Rows from block 2 of a small image classifier, named by matrix and row number. Rows with one number belong to one neuron. Each number is 128 + 32 x the weight over its row's rms, rounded and kept within 0 to 255. All counts start at 0. Numbers have three digits each. After the name is the row's rms in percent of the matrix's.
After each neuron's rows are labels from the 100 images, of 14976, where the neuron reaches its largest size: "responds to" is what is common among them. Only what is clearly more common there than usual is listed. The data: drawn small creatures on textured ground.
# gate: MLP gate (model.blocks.2.mlp.gate.weight, 208x80), inputs 0-79
# fc1: MLP up (model.blocks.2.mlp.fc1.weight, 208x80), inputs 0-79
# fc2: MLP down (model.blocks.2.mlp.fc2.weight, 80x208, transposed), outputs 0-79

gate.43 138:170070112128136138067182079074098129219164113081147150139118131123094103080159170139080104097149097136084145136110086159111109075127134141165144198124110147141183114144084144137137151177144122128114156143104162132178087089168129153104143098
fc1.43 143:178069185106163091082104160179139144190148150123151109135105138104129118137071118099068074146151073080097166119161131087140140106154172199118080150124120089107087117064110101151128114131204131140157133142140145122126147101139159119134127181
fc2.43 143:149158088099107112098202141160101106128125127138166085099153051074109125096104077108105203140140079101135113129093107116173131169105201135119115097108134135099168175125191176115168145068158144140159130136103122158136100118143164088106171144
responds to: striped; yellow

gate.19 114:162095125110213122134136132089172145153085106168121120119079086108134157156146078146085191109091120120141148153181125177118053126175145125073091104058149105063136130140108122140179168122143165177115099134114115186131085143110142139114123121
fc1.19 089:171116136093104104094131098119176133124155142158135100131112181167185150111197113178069173152132109151124071095137096082146149076118087110149188163100180138147137148077111125115167106049132118116128156122107115097067133169084128135073128134
fc2.19 082:182203134110140130075134136130144165136108113127105155104145101068108078103160068136171137100111152141142120098140145099076096147088168140133119087187159157105174117131081111147199162107180129199103128098153187081108144120095142092137098115
responds to: scaly; yellow

gate.94 144:143167119116121113114105107150241132080083163119148132062113144159090139130156118118114153146107103168156086139092124139183119106104175172079121107176130152120098178140122137115151175122184135124139116098095137105110112115186126121061042130
fc1.94 141:168147077101185138116159075116098166151175099101126158096127052106129053150166102162154149174152109168138155103122142114157162166152122136138120141116197136144079114138107119087178133082075080116080132127071120138106103185129124161090131141
fc2.94 142:116111105195100164121145088112135082134142197090119100141187092083191138125103138142110129131067182164159138188149154163143125127105127120126131075115119057110155098136108195191155160126125100076098116102122123101124150099117204116108119134
responds to: white; pink

gate.198 148:145119158162166130100191097101123105143122160148107105085138169131141166197085113157073130112172134129127176086111087098102183153115143100170096101073109167135087078119106161105161103176178101090176165120100134140186119119094144081082118145
fc1.198 148:123090177113081167155111127074119067096123102142155062135147123146130133140146040168051145141134105107096066154134157139170124113138116130091182178117139182090207119122110178202132133137088128137134102117133102150142143150126123125167118130
fc2.198 141:121145094110151103105138119129102107111157137148074129138116165075122104072146180116170155058117091153131137167181147116112115116150142206124069100173146133147156071154157151129073124123117157121162097225082097125151099097162085166107145128
responds to: marbled; green; yellow

gate.150 173:133136120184107096127136069143180159101100129184137176194140104084129120131091081107142102114091178200112142176126150162163130126129094116154168100167190089168132164087097128099097176095155110136127097065136085110129140081125100102106102148
fc1.150 169:126127161153090115114109153144125144175169096141164134205107163100075152144141159144132116107109142134143095116143105109151147128078137188119078095090136059142087174141106164171124194147072208064151125098085135115070124123113126130144086095
fc2.150 198:182138094113182096107144139109158125107115161098129187106132071146129092128053134148084097098097106059144102162073154127124161111112147147139161089159159173124161113131051191140100152175131110138181115112168137120100197095099129131124129165
responds to: red; large; plain

gate.130 104:170101170184170118155110170112066168145081170052138108121139102122096131137210171164121167069066099155112159085120128139141046108121127109116138162118161163170145132160128130142076150129118134122166135123064107124139123121103136138089118092
fc1.130 092:096184179137101125153144096155136130122130120137089143123129116195082118182156063098095128073059097137174173123104095149199127083131105121154153129160076163128130148096130127147143193163127113087129119141116156143132087127180143060094169094
fc2.130 102:179119101178103146147114132089091163129126184103126118167117121045152113098145074139106151098098133131127183129158162176112109150164120134127202112083093196108165110095145186146114169103114067165094129089105133131115129103149169136057105136
responds to: grey; spider

gate.59 010:168143073172152097102125113178075124104166111145132118106139065139137128087074131146169139140106189154157122153121114134095083196149143154101080134196138123148092113144099059152036078153118155126164114106138152118146156142142107117186110115
fc1.59 007:179157122120129161137138076122161189115133119136097189094062126122136130055078087156155085130124101120117116106195110132112115140148160100139091156165201071109088129113096121147161108099117160125182178124108138064131134088078094164116117102
fc2.59 010:128116037167174114116125156134119158126153099124172136181103118150157129094094144101105136161113136120105093132141153199131111150150112142132170133153115103089079152144063086152107051129079161139200044083128168103164123174114124117115123124
responds to: striped; orange; grey

gate.17 028:187084123070175121097122100154106141089189097192117107112114131104125166104113087134123154115116075150154102144098125166164161135143107146151193113079110182130119144133144133143115117151138204108150182096189159075113148142068088100129128076
fc1.17 021:125127112153093130197096166148126151149081187147110130166171132108104078122123172150125133163160129109070115091157148092151096126080141120123095146125152137133146056133077105140129164117145104170155070165050132196080150158105160107135100187
fc2.17 028:178168128075102068096162122105094123141139106132076136145062114114096192134176159121138148103131104125094094067080086085103107145114110118163122113215178172135168129166085105155173142118169156130192144145147160122140107119097101137150128105
responds to: yellow; white

gate.4 138:025092127072099145147116143131122179096131161153148163091133080166091156111104173118151126104159110159125113168143226162111138174149120123163126097093164153085153116134152179109095118160104110170144150106092084099136140117137143088107116064
fc1.4 147:147120086174120090131113151092111108086160118147178091159121109137146117179125084093186071103175136112173096091141108141090134119137137071152146113175120119146163153093173153190142120098142107099111135054095195099123117162141146068122199121
fc2.4 146:117104199149142139110091105108106107121165185135135158123110160122043122121070083119135140147113154144194116155146087108137162099085127147102150111116107143128158207107168076140021152113093115157163138113115153142173127140124114177150119085
responds to: blue

gate.173 008:056171118157140148140134156139089164163118206106153142214124148113146129113110080121141080065199135147123162110150089164167116175093104041131126094175156152117124107132132136116162120153117100150116120067115100122134135139150092129071142148
fc1.173 006:191141097127210138062175052120115160166137169131100174126151170155103127137141097109126091164120130148144115072139101154119157125090078064111154106120111142108173135116089115149137142174100187085109116157143048143144155149112122130112174121
fc2.173 008:130134115128118132162146051145113143166101081116128146071097134064165108170161164121095197166115091113157109099154157123113106130126117181179123153133164090085186136147079105081099153153087105153079148142153154165093132125108135161192185140
responds to: dotted; spotted; orange

gate.146 156:193073169134141130111148117063119110159149131086105137185088174126098092099088133117075100127176100115091162149096086120168120114166138156171184153099094107178161131147085103117141054121188137171125133154142158183105093154134094125119113144
fc1.146 174:081120041161099155141138140127123170125152122145106144136091144120123111144100131138128126119163129151207139150148070084076115121210131157117127116142169094145122092163115128129174118149147098103160206149114144096175172067111074054105120105
fc2.146 172:108144119073129099097171097148150080121147037135108189158131176166132156041127106153154147098069165140166149167131114137138146106083124116083157110166119121137120134116120132138116171081191127127120128088107165142082122125088187186145098153
responds to: striped; green

gate.50 060:146157106091124075141092123173127114138115136152099143114165126097112157171113109146164122149137123133151114083145133146118175151087086083099184141141125108097084189154131118098068190126153208116087135201093113145128107141094027112106155151
fc1.50 054:165211098085109097099113139074095096143161121138081164101111119093112125127142082169135145186185077114158111088107091125145129092123110126117174200140095116102160116100166165177115121083172162164082115121101149121182139109093145131161182120
fc2.50 058:199131151097081084161156155084059088155110180105127141155119146139067131125139145101176146171130120113132097093137080122110106138120106077166185099117167068107103138195111139139160197133082143127137095140128132136149182181105079111128125147
responds to: brown

gate.45 168:194074137138154067170052136114152166114129146170157124133127145078131118181113137134147148117080157099132129118154139147194116119083074146119095120098110086114124176098133176196095180136072079128131114112103141080141190101165156106136126130
fc1.45 157:150133114121132149152099159149156161172125133086162152104179159128123040138064094125101123075082146147141084122172108080120137130139163158139066094121190138167133106138083126146184145069112135088163145093132115165164162062135083123147127167
fc2.45 175:097138141135128110098122081116113115109145095138098111131080135071101091140166130109107096186132074125101092158151099133081185167169106149101170166195143113126138183133179120155170200181142142147080077101138125070138124115067152163146142155
responds to: plain

gate.11 140:129142132149102144116158142115142113155191151153161134070106107099179112179074181063117091097108141151148132124110135149136135143106185072111121069129152169079159125124173140155070105064170085096146102111132134217100168131097137093144134135
fc1.11 139:172148146113118115072118183137145085165178103140159131146131146124158127200105136100146060118143132091170092107113121148148125093139135132117121053106115089095152138197126165151107078072173086136102115128112100151111152190119144068140161201
fc2.11 134:139136120078160104111159089145182124082151155145064140097110115097110126100060122174188155108113155139216123124151166120132156083147085084123163121148186106164133062161121110173120109135146168097102119138091195124080155136090135117117154110
responds to: striped; large

gate.185 006:090074145142055144158148094146131111126162095116098133100145118093132168127145161071133137113133075195150102124091130103074096209100117171113122138171115145161166095126105180111172154143116129166195164157083120075114132110162162159122077132
fc1.185 006:125103142126151190219115125142096136122148106155109135082144186094141152134093149139112179143112112161128103105079130177087096152054161180137111133110104134146146124147100087161160148128126177180098155112165149078066166107164063138114101092
fc2.185 006:131148130135199141123128131118165126062138144136160095089090102129116061145100120120149147104078174073143160136182125156196184171101087114149135125065154140117102124078138165224157165138121111145068137144150119164102142136126119134176152121
responds to: white

gate.141 159:164171128144165086105103102144123149129118151182120136130193148119145173128153130154098215192088098097117113123155120142107138116111092091077136108156118179151078107103107103107143138125142136183107155058071113118125031142145123145147173083
fc1.141 169:173162124116115126118115086137114145132121129112113159158122117056123114087144145120120181167090119169158128149139082112124110145148154215090125165120123112129070120124106093107151089153223133155203151191137095123170098078072133135101119075
fc2.141 156:157175110104127107101187162140087138160152142133123123123195075156131082121115149085085107059147186084074115109169116107105146108158141142184120138155159093095083148110149148147120142144143108096083165100110062108143100174196101121140170167
responds to: large; striped

gate.192 138:079068069118121138114187151180146116071077183161145111151128137143122130167191082118137116079104108134158109148104146097136164094154109075127176144139097125184140095132158132147166094132126114110092154078151125106175124138127116141053206128
fc1.192 156:178146162158109093066103171071095170161145171089127170122144115130177165132116183145174121093151139122128186146059072099122100155154070088132104120083128135093138155153155175096129138139165142079130129136090140126075098107067110123144125167
fc2.192 138:153132076090111131157116130120156115170144046133127116082140132121113072140125166125157160108073122146111092108166150111098104146095142168099080082141094102060110159114128206145112169134083160175132197140135163194157124141130190111145102107
responds to: dotted; butterfly

gate.82 151:114187110148129127120157151129105109120085161143125151130187125113055108048165141146173161111123066125146119039044191164116120116126114104176169164097101126159180130155116134144093139142109116108119090080117128149124137144111155154117112190
fc1.82 166:154169130087129156085125180138158146155165129108129085106125118103149090109109122132079125120136103095116105165188138143193184093162167118149081120096141104158164138099122160147108078161072185083130117098126152137116126042150080204124097163
fc2.82 151:110128101101140158107100111134205112128094121113097140183125139141139122147090132176172095145106121138145134123125125115050161100130144057148099130174176118160115071184134087189133123080059111083153095166132162194114101118189107157148120118
responds to: striped; white

gate.121 005:121098106152176152143138180148130087096136147144123130102123137174135166078178089088114124188165119085118131138117115142141126104141109071145123112094093146134191133143140118192212070117119114082156040145126115108121146144149089117164159207
fc1.121 007:115148122122099167128195096178069180096137093158184074171107108075151167134166096157109108149141138166044130089137108140162172123087155151089107150134089089086150122120137176122143151110160171142108107139100190167134130090138106145094125090
fc2.121 006:091066101136134129157088149086143182146157115129152105102051111118139115108113137136171134137163181124163133139168085101086146112056109064114146092145135159124134156160070186178143092156090154167075121149144124144150086183089129090159107147
responds to: red

gate.37 174:153108116124121174177142080117143119100076143185101202204113124160171098118136084091169077121122166173168108130081166100116120142109077111108178154156178114061142157123096112154091112132095145134162120152123107136128139112054133076140114128
fc1.37 160:118176108173089149169095156143091189129069203127149091124124131093162146130126135087087128146180162131151141129116076099168119107178142144146082133131117111166106102067114166069144079140116115156136169172178082142156120160092082108109084098
fc2.37 166:123144144155099108110131166118109078181166069146121126134129136157142150123137115228147085079093134100133226138157099117111103151181114098128118130124128091137077120138065159118120166115178131096156162117075127079162131077137152183129089150
responds to: striped; red

gate.66 014:151155156049140113106137034117123126143127184136167185057126068085139138212131106119163125151148090149119133139125102104134154157131126116080152148096092135120092131090182156104111126123071167149113178141107144111120115138060099156095126123
fc1.66 009:172075122082190100089157099127163198071094152169112124054088092146123114111092117123119077137138094166148075129148115132182174079171145104133175171130134106146129120137124133103155129096148152136134120123132151043103115155143174092169127104
fc2.66 013:116149095173099169147113152121110091094153127114138102146110166140161132110040063144072193143051178082127154124148177178125130083089143162160120133147129158138128139127122080119128067170163104133182109156076094151127108081127154158114137123
responds to: large; pink

gate.175 011:140148130149109114206132150137150104140087190111162164135143090176049155128163163120160152154067139070112162148100127134171051174134173147126132111114102137120148135155089161106136129100087083137161068137126160158110123101127181086169136083
fc1.175 007:100070152185118085158136134138150154115098175123104121167112125160097138095130044164059121112114133075187091106127099134179087117190157118147102149125140123071148172113046143138127119149166135130136076072155131139111094153085110153127154136
fc2.175 010:140153129118138127098108153132093149108101115109107084136137127131164132150164062109172147091146158132111067096113145106115116114105104128228097133197195146164131068125108082143122140106193157129065132145108179107136101140152103162185097189
responds to: scaly; black; purple

gate.191 142:165089135087151062111123138126147131105111130125142137132141206124171170165160125096098149050116126133137175119114083158144108091164127126103096064147132119125089147133121143162103134071116156125147175145115162106107112162197128059194060165
fc1.191 155:183090075103142176121136139138120128126162192122138140064176133113173115072113127150156111113113157172115081078125089109146123089160089160124158106147156054140151067118131096197116160125126146065145159120109094169115175104093164131134175137
fc2.191 162:160110104074136114158114098094105167167161042125117112150089122139169148143186146112090100171152116098101094147119138118086086145166208106126156136167193186146146143092094121090110102115177133121156138106099115072126175112178094159098138105
responds to: dotted

gate.182 007:129114072085131149099077114135177122070130129149164187068041062117107096130105170158122093086126179135109162150137083110053144118157106164110106172101196147115097119153131123099123135135169116136133125135160130121135164095174111125143167090
fc1.182 007:113115118099110147097125085159146108130101152076164126151077105164103091114149126176118059096219149145166110079140144198115128103087173206133180126129115144148079158154123137116133109155068136155092092117091160098144127070109126122160118102
fc2.182 008:154148104160165139155116180127088121076119105117129170156158062146147137116150087076192039140108087148149133123124152155139091144133111086125146172074142165123093123117162183077160143124101096074134154176125179116079109083158142167163137124
responds to: yellow

gate.41 159:113150173120114123143150094115094201077154087185122160138118127203136138123127096092150145131110129139133153134166072102175148124090169147087107080181137147128063087126161133103074174112121127134155109069150068122128115134191090077140167112
fc1.41 143:193175122127150137115098118160166198107119117060148087133119156111157137152142151148144112114161147158090129097077098146112136103131099105154175131066151114115117139115177153147106139075064056088071113088113152160166125192179088134144152117
fc2.41 140:093102131069164102136182108123149029152130194169112059101106118153147175149103081154138095147149108111040116183119125156115126105153110153101129138186105125163163138148141141129160175155163167151096105093117151109097121109109152117120146083
responds to: large; orange; yellow

gate.152 158:132134105120091138098148106107101095100145102111140144109130074170110121124094147131148139153087152126118102137137100102186184091122153133129072100178138154196061098188101064076121189172122191136177100181163133114168125139149114144067120142
fc1.152 145:127083088144117102083162165117125153102100147118155107136171131103213135172112110095065101162152111110111098135110100156136163107158122149179213108117128111054106084148207126152133084115160132198147090142134135152133074151120119141134099104
fc2.152 159:100096051104153072090134132072075143133131053120152100128164082143134076175094178156130127148105135102149100155152144103165187122161117077118131086132162113125141127179121144168115169079150157151105115125135153133146168186109162067170124154
responds to: yellow; turtle

gate.86 039:152126120150133132167092160103096100173085150122144132119152110099114081132154240100118095115098122145116131122136144116161074065162134113139102114184175125144095141204100117138078151091151126100128104175089121187118128098185185140098088150
fc1.86 032:166130090098135153104155158159144167064152133110125178119092076189101165153126140129120141095143128128108141136112091134099174168127109100167134160076096082114102161082202117125163089114092174107118172049165135072122118151114085106191120136
fc2.86 031:091116129173118180145093117123115079118167173143144144155100132097143078138093124166064111151086136104158147169138160154153106123149112139161204083107108131111064083167147170143094159139134080133074113098165099171163100101153185125067086126
responds to: white; large; coat: plain; beetle

gate.87 126:134173081140093142124145146069108061161151123172096103117094119165117056116163109127140096169144075139091140143115152150149107106179223178120093123135129110101147114174111123107108127150164083118114089170111152137112149099088181185171117083
fc1.87 120:142136188154162112162127143099092053116174143161125111178179164093144153123129101096186127145149102152146133114115128151075148133115127099113029088155132134127127154126067133108121155131172097159091111153085083169140101189144083098062138123
fc2.87 096:139099160130123070093162150119159135120132103139168094091125095133076111089181165097147055105145104116198077146079215143090147129164159133104129109062127156120150097130129143137095117133099173101171127168138172194114097171102139120124106153
responds to: spider; black; brown

gate.6 135:159161124166093167093135130079110104082139121144139132119114128043154194161131155083116130142197074193129128109187119146126146118141102137091172162132137145143109099070140153138112159158160152128108135145160120052162066074094099103097154125
fc1.6 150:117163167215058067142161119145087154072163150125055131160136131110112166168113131148117140142107109156086113123111127109112105130174085172103108110134107123154128101157132133128108128147137070170131133187161112123174162140091067073113184171
fc2.6 134:087140142104183147133132155150138141159119126133120158160037044116174194100140122092159087109091152134175109126139145152084101085109086121151151163121173096101133128179104164128158087185112139071123108145164157075103152178123100130094135109
responds to: striped

gate.16 069:140122171122190144112120120105120151165105153111121145093124164138131199117078143104130137089109101116166111089150141111136158116121154070129118124134109099145149079107138209061137188137080135157083154121153041182181134144092152131132101057
fc1.16 088:190135137175142163101089107156178145160155099091125133081163163152104200123115092106164140096112092130119117093079158196108093169114112142197141072142097113125153126094170162072159118118115125126173112113117135170127150054088077123121135104
fc2.16 074:172127122118112144135104157068107124154173150137165135111063082076192103145166114138137072131101152147069148154176183158149150108106164036086151131136154094138113139204133126129092089153111128145136122139106081107126070111179135132116165127
responds to: plain; yellow; orange

gate.128 099:141088152103129129159172065168126140227138157124190146115123147135124136190117118116171137126132123111169128159105087118102191133072163102127093126158118091092109086136137127131163117077110160170101123129058061100127094139061099158141152110
fc1.128 080:144092078144167127095204121173123160111153176117184156054138176074136092111137064148165143159130118144100120141060103091139155107160106112141172159130079143142119161100124126135146088104121172150068163148108152084100113158129105093176102146
fc2.128 088:119182163173097139167155118089108088097137103157120094109157157082171091106101119084111157158111193164099117116180204131162092101161110094163115133140106190108141109097085116119143108142125085128085128161104162127148166051149173131071118149
responds to: large; marbled; snail

gate.172 010:111105106107125133121115122113091123126145139158115128148128170116099166069167116131094130139171091097166097183101114134186161114131122102171131113174201090182104149144119116158143107067068192153151046141171078083106174068143125123139122101
fc1.172 006:056128136135180081110120128108173159147113117143144147163088075159109095140138145085087147105114151185110158180102159164140114050120134142146113054151104097177098144087102125163117154066110170156078106126080165119168102097129155107136090128
fc2.172 010:144125168100074108198140135138149153135149149166192123131163147122168066149096091135157129119100160180111181129136152117150140165141083119125162144106080126111157149086074181107106165146130044091087152085097130132179173164151129085130088141
responds to: white

gate.12 084:114072139116138117134138183132112167168159149117175126157100101123148119112108130095149086104097103163166126092134158101096176101171094078069123187188150105155123118151103135151169130095157120123161067148112185134131157051108055140115178089
fc1.12 086:138155118100081139080143100097095125156120101151166154114123169164111091125127146122199130146105171134079114122209136084179103125142149189196137052115094126123172119117105119072134108104163095172130154165091133107160114145169110073099164106
fc2.12 089:107131181131144119170173168148122130105088164135124106109163094082189134072158124063147125151122155157101141185139119102151166103104110173127085098105113128159131116153112119155184169098111043125098111029154125179123152107097139105123113168
responds to: dotted

gate.56 121:075132128115135144145100158151077147119079100170103092127131124145113099155154174181153142148175124156135096161124089107060162189137112173105123117111174117120154146117129125125140129157137136140140094124060116066055213189112104084073119114
fc1.56 118:088129131150084135119107158139076101162078164167121073097171126129149121150143142128128159221119130158128156126109113168129159132122107110092112161118155087116189119111105081101110073111169115216154113179100108093092152121116128113126216087
fc2.56 134:186064107136162176081095121184149155132128084098142099135154090169133181059127091084206167119193137093151068085166113151165110104111127145075115117147101104155166128137144105141102161143122116152135080148145127101119087151122102119118170148
responds to: brown

gate.18 159:202122068145104148150160083138139144155155121130083159112114136073122102108113121105070141067087169170130107137149109134165135111113101130146141139163119113204163178084057167124138147152116112085120069115138152115142138094145138179065196139
fc1.18 162:121133113090115100128145132114142200178173135130185120133168098119091135066118116126121133113079182162068059148158076076113117115136148155159118120164161114155147185134115158151126187136075143067150125154131051131082120150133158090107154103
fc2.18 179:133153086087169141139166136120090123105110132089104118075092104160137125102148140141135130098193171078129120125100106142164159108141155130109166131153079211146201067147100090094118105182101169142148196161164139132100116075084144082114163117
responds to: plain; green; red

gate.74 060:091153065185119141089116146185070153111147144111117155122156121098141157119095183126134104123106197054128169129118147108128127140130099116151122105179135138167064130200081162127115121128122186120072092173097146067129151168155122133090099154
fc1.74 049:138087104167111149102137136180093173125142144104110085137115123138128141123088135090065154144104183099100123114104154148073213094122119135117208122148123146129145067102183140196132152108124139157107132071113086156179130128046161146137100118
fc2.74 058:112187150203078089166161185100168113128217122122188119129086151111114111127112126144080112157125144117143132124087090148125119037102132115135149111134124103123078104133116144205157123153108125121108110120153093133160106178117120194107076105
responds to: grey; pink

gate.44 014:154100186144169089135142173119118158178163079164118143161130093157085078108144151125075096118146100096163086078141094045099100133115123149182146087121167175121125146133111121089172093207144086160138142123144116107084149162103095127119087118
fc1.44 013:117042125171188106087118157134083130173171115122146155094163135140137159127159151166119112076098135139133111120139112125171114151116134138172103057169134110161146120118171115104116098193140125153110087155104194126140194161134073158079060115
fc2.44 016:114132117090202130139181143077065159165102155162106103113150120100164136134213142134090153124131136118094113098167083081091134105180154134151052046140185174099150129147174115111116117130096111121150176150100094132116114137125086116110109136
responds to: white; butterfly

gate.171 006:141090110122167132153132148134094128180068145151113162104129103191138106151109141081161167146112169136103140148136119127128155109101111086103052139120134034131184174151155121154152153201139105195082144169189074121142168127114133156133107118
fc1.171 008:168130041095159142115150116094123145112148126146168132128109062146126138162070077094138106167162119157121134116178096104160184085126194111064134152090077147029113133170144158126142127126115148084112098106179125108115146170095135134143124136
fc2.171 009:079103150141170144120180117161134165139100162181124149159107146060177096100160113173062170163102173161120116091129189126131124113150078163141154140144151109144154135095139103103136191097125080163137111085117105123145168055172185122113140162
responds to: grey

gate.25 111:076192125175161114131135152203174061087145152135145132094110107129151155184161137123037113083050108134116129126141104175164106157106100190134152130160154108117093102155155093116158072127138121135154100116117110139088145070101131133146147124
fc1.25 121:126146161157164108091119137126112144106120155117170165164162137132139120113106107130133158180157114081127160151151117125064191136171112104105150170115126135108219123117180124134088160084081093122109151058111136135132049130134141060111041134
fc2.25 095:102113148090088168146133136085135107119156161146158136107075194156089122109082077188130120151098095111118115118117129107155120067139119157143145183147131179112153124149147175140055178142113176139121172078096116129111209160104076121137067124
responds to: white; butterfly

gate.112 021:057139068117162152122136192133134196172142134075187129140118134135202109134133107149163165079100151195161134134196164103123121128106145124139132135103107138047124130103135130102121112153165086163112119119103114133212097111109088118107145114
fc1.112 026:075175159128088083112168137125120167104155152082111126102141144089118118060120150094130121134116121085106136138146183116127188140126145105088165205154109115155075164150124105164144150103081141138104075180154216113102139110119085086183122098
fc2.112 024:171117058135158151112105174158144093202159109124133101212129134127151132101094146213155186106153134187175090077138115105128095142127132155156125103117093122118141159087142158115112109132169107128130118057151119087132079141136148140098058118
responds to: plain; red; turtle

gate.38 006:105166123150099161111038156113154108068126135153110110168117113077155154188148114174153165119090160116143123169190133162171151139152113096114182115164122149073137126145133160070121111074165087166128138134131097154077112121113149146164095202
fc1.38 006:193133142122063112062153140143122153122119060126141159125123101096078148141165188179158045122138090113129167114120080166130135118149127134129144216157133140166123157149134124163171175121098113087150135179133164096165149143127095116116179087
fc2.38 006:189103140128162098145167124123115149101157102132115159126124144111110159162167119157164103150126138167122101092180104120090063170123168161135132133142067125126164185183098077089101092139148061128110103121161130044171120140051153116083101116
responds to: white

gate.78 153:141120094150122095178147154099130086138163122158105119101127127109082136139134126173124073038120133110102116123119102078113110176174143094127103102141174127158176155120132148208144069144159144068201103145101161130099092147202118112095146167
fc1.78 152:072101098129128127117105170101167133148095146162172140117141134115117181129110155136138084072127109106122101140135115131118140133152110080164040126111151120192171148198145111205163080172095146090141112093153155108171056142144147081090097151
fc2.78 168:091156109078057146171129088109125143125160138140097127114058122147133121100102144155123135204071089090128169172111181204099146072178129116170149106158183094111107092133144145137159095133171110171131140184120118106100104121094114175134117117
responds to: plain; butterfly

gate.63 005:124178126097149176157168074090130173121139115155088157172161081043101162165139120105145082099126110116083078131183135091179104187108093132138109151158178136097122115175068170138102116128136082166141121081101085088153109120143116117131120118
fc1.63 005:116090140150125129174166101161132120105149063131118206061148105112140109146122211130116169069074127076101097115128119154158098086148112093151147106157124135121155150174146124164158188122143087104207129106083133092077079124108127133111114117
fc2.63 005:134144095123146089113099090173163094166152151098137105132129140130127096147118101118125126153147121110173186129154169077061110098097157208152155119136170092167111179091217133168135109113173142099090132091100161112139148044165129146166113136
responds to: red; purple

gate.148 010:108124119057188105143121135127209153085112149082123159109118118159120157099148126165119120070160138067129133126041118165138140128141059123161125166109176209124079098104149165131131127126110097137170118134132201129120117133124111096083084114
fc1.148 009:158098141129169105142152140155140111101125127082143056111176143176122126085167112118183171142150100171145158123101139100097134115055130061177101100103123076169116105121117070114137136135111166098088133116105178119102176136111090116216104172
fc2.148 011:130115133095161091077098107154108139146118136129129180174131166094134112167079141138139137113054163153128147128111147138167108154198116150144157081151127113134150141186189176129069111151097121143108040106097134070103141096099141169103206122
responds to: spider

gate.142 147:201100102123128123114144113084117107110095150076087194084125125108147091153094083101096179149149148146110125136157093152116083129133149157138151090172157206093096123184124124126117081162141167220136141197111119155141123098120096123111132080
fc1.142 173:126195158128150080123119132153150197082100164108117096155206175127155183140183157134156134098097149157056146115157104072121092134140133121106102113102163078181137111079081117090131168159158122142085168143142109121155100088097132095109119101
fc2.142 163:166157082163116068122094091144142170182131132119115081112141136067147160097157108182166099124117097106136121076190150136132096146117163141152179123165102103089111092158114218139150113107137093087139103192101097101100081190143131146132114145
responds to: blue; purple

gate.201 007:077131116082187160092108126093115119172085155177146114150085126127147138192158152140144127134111128194121147169103099092132107153154171038131109134054181180161123147124136124116134097199121095112130136173173126153150129117085139127159115074
fc1.201 005:106115128104169092086132114097153160137161095099085132168115161110174128159184121165121106211182097151179169179154086095105104155128149096105127143074109117096125094125072138101136116118071158109131206144152114149182101113140079082131107123
fc2.201 006:126113182134187155157129139103128155178083165141173109161102133147116163115030108113127156144160088121095182153147148187104107077143140114125177134183111099145143075146150110129073110198155167115144075141115183103157123151110142084121145107
responds to: blue; purple

gate.1 177:096157136167094188054203082088125121162146102160124129103097083122128105145084183128143097100167095137180171159139100099084119136141143123142112158122111141210173124134105125166134131118128105105114154184091151079178138089121077122082156111
fc1.1 185:115087053151126160153099117107154138104156117141100151091085089133173143151094146111206089080183127112165135115140117086148087136180146090096110081141142155160175093142101197161168135099157111120163146126180173117172123089099109088086137121
fc2.1 168:159150082136134119095128159092136078115108107087146111106121077165172141175128162099083148161153099153102142187153122168052081154200148121129140128148109112055102163084105086185111153118105131120165161170144117133132196126101123156140101079
responds to: dotted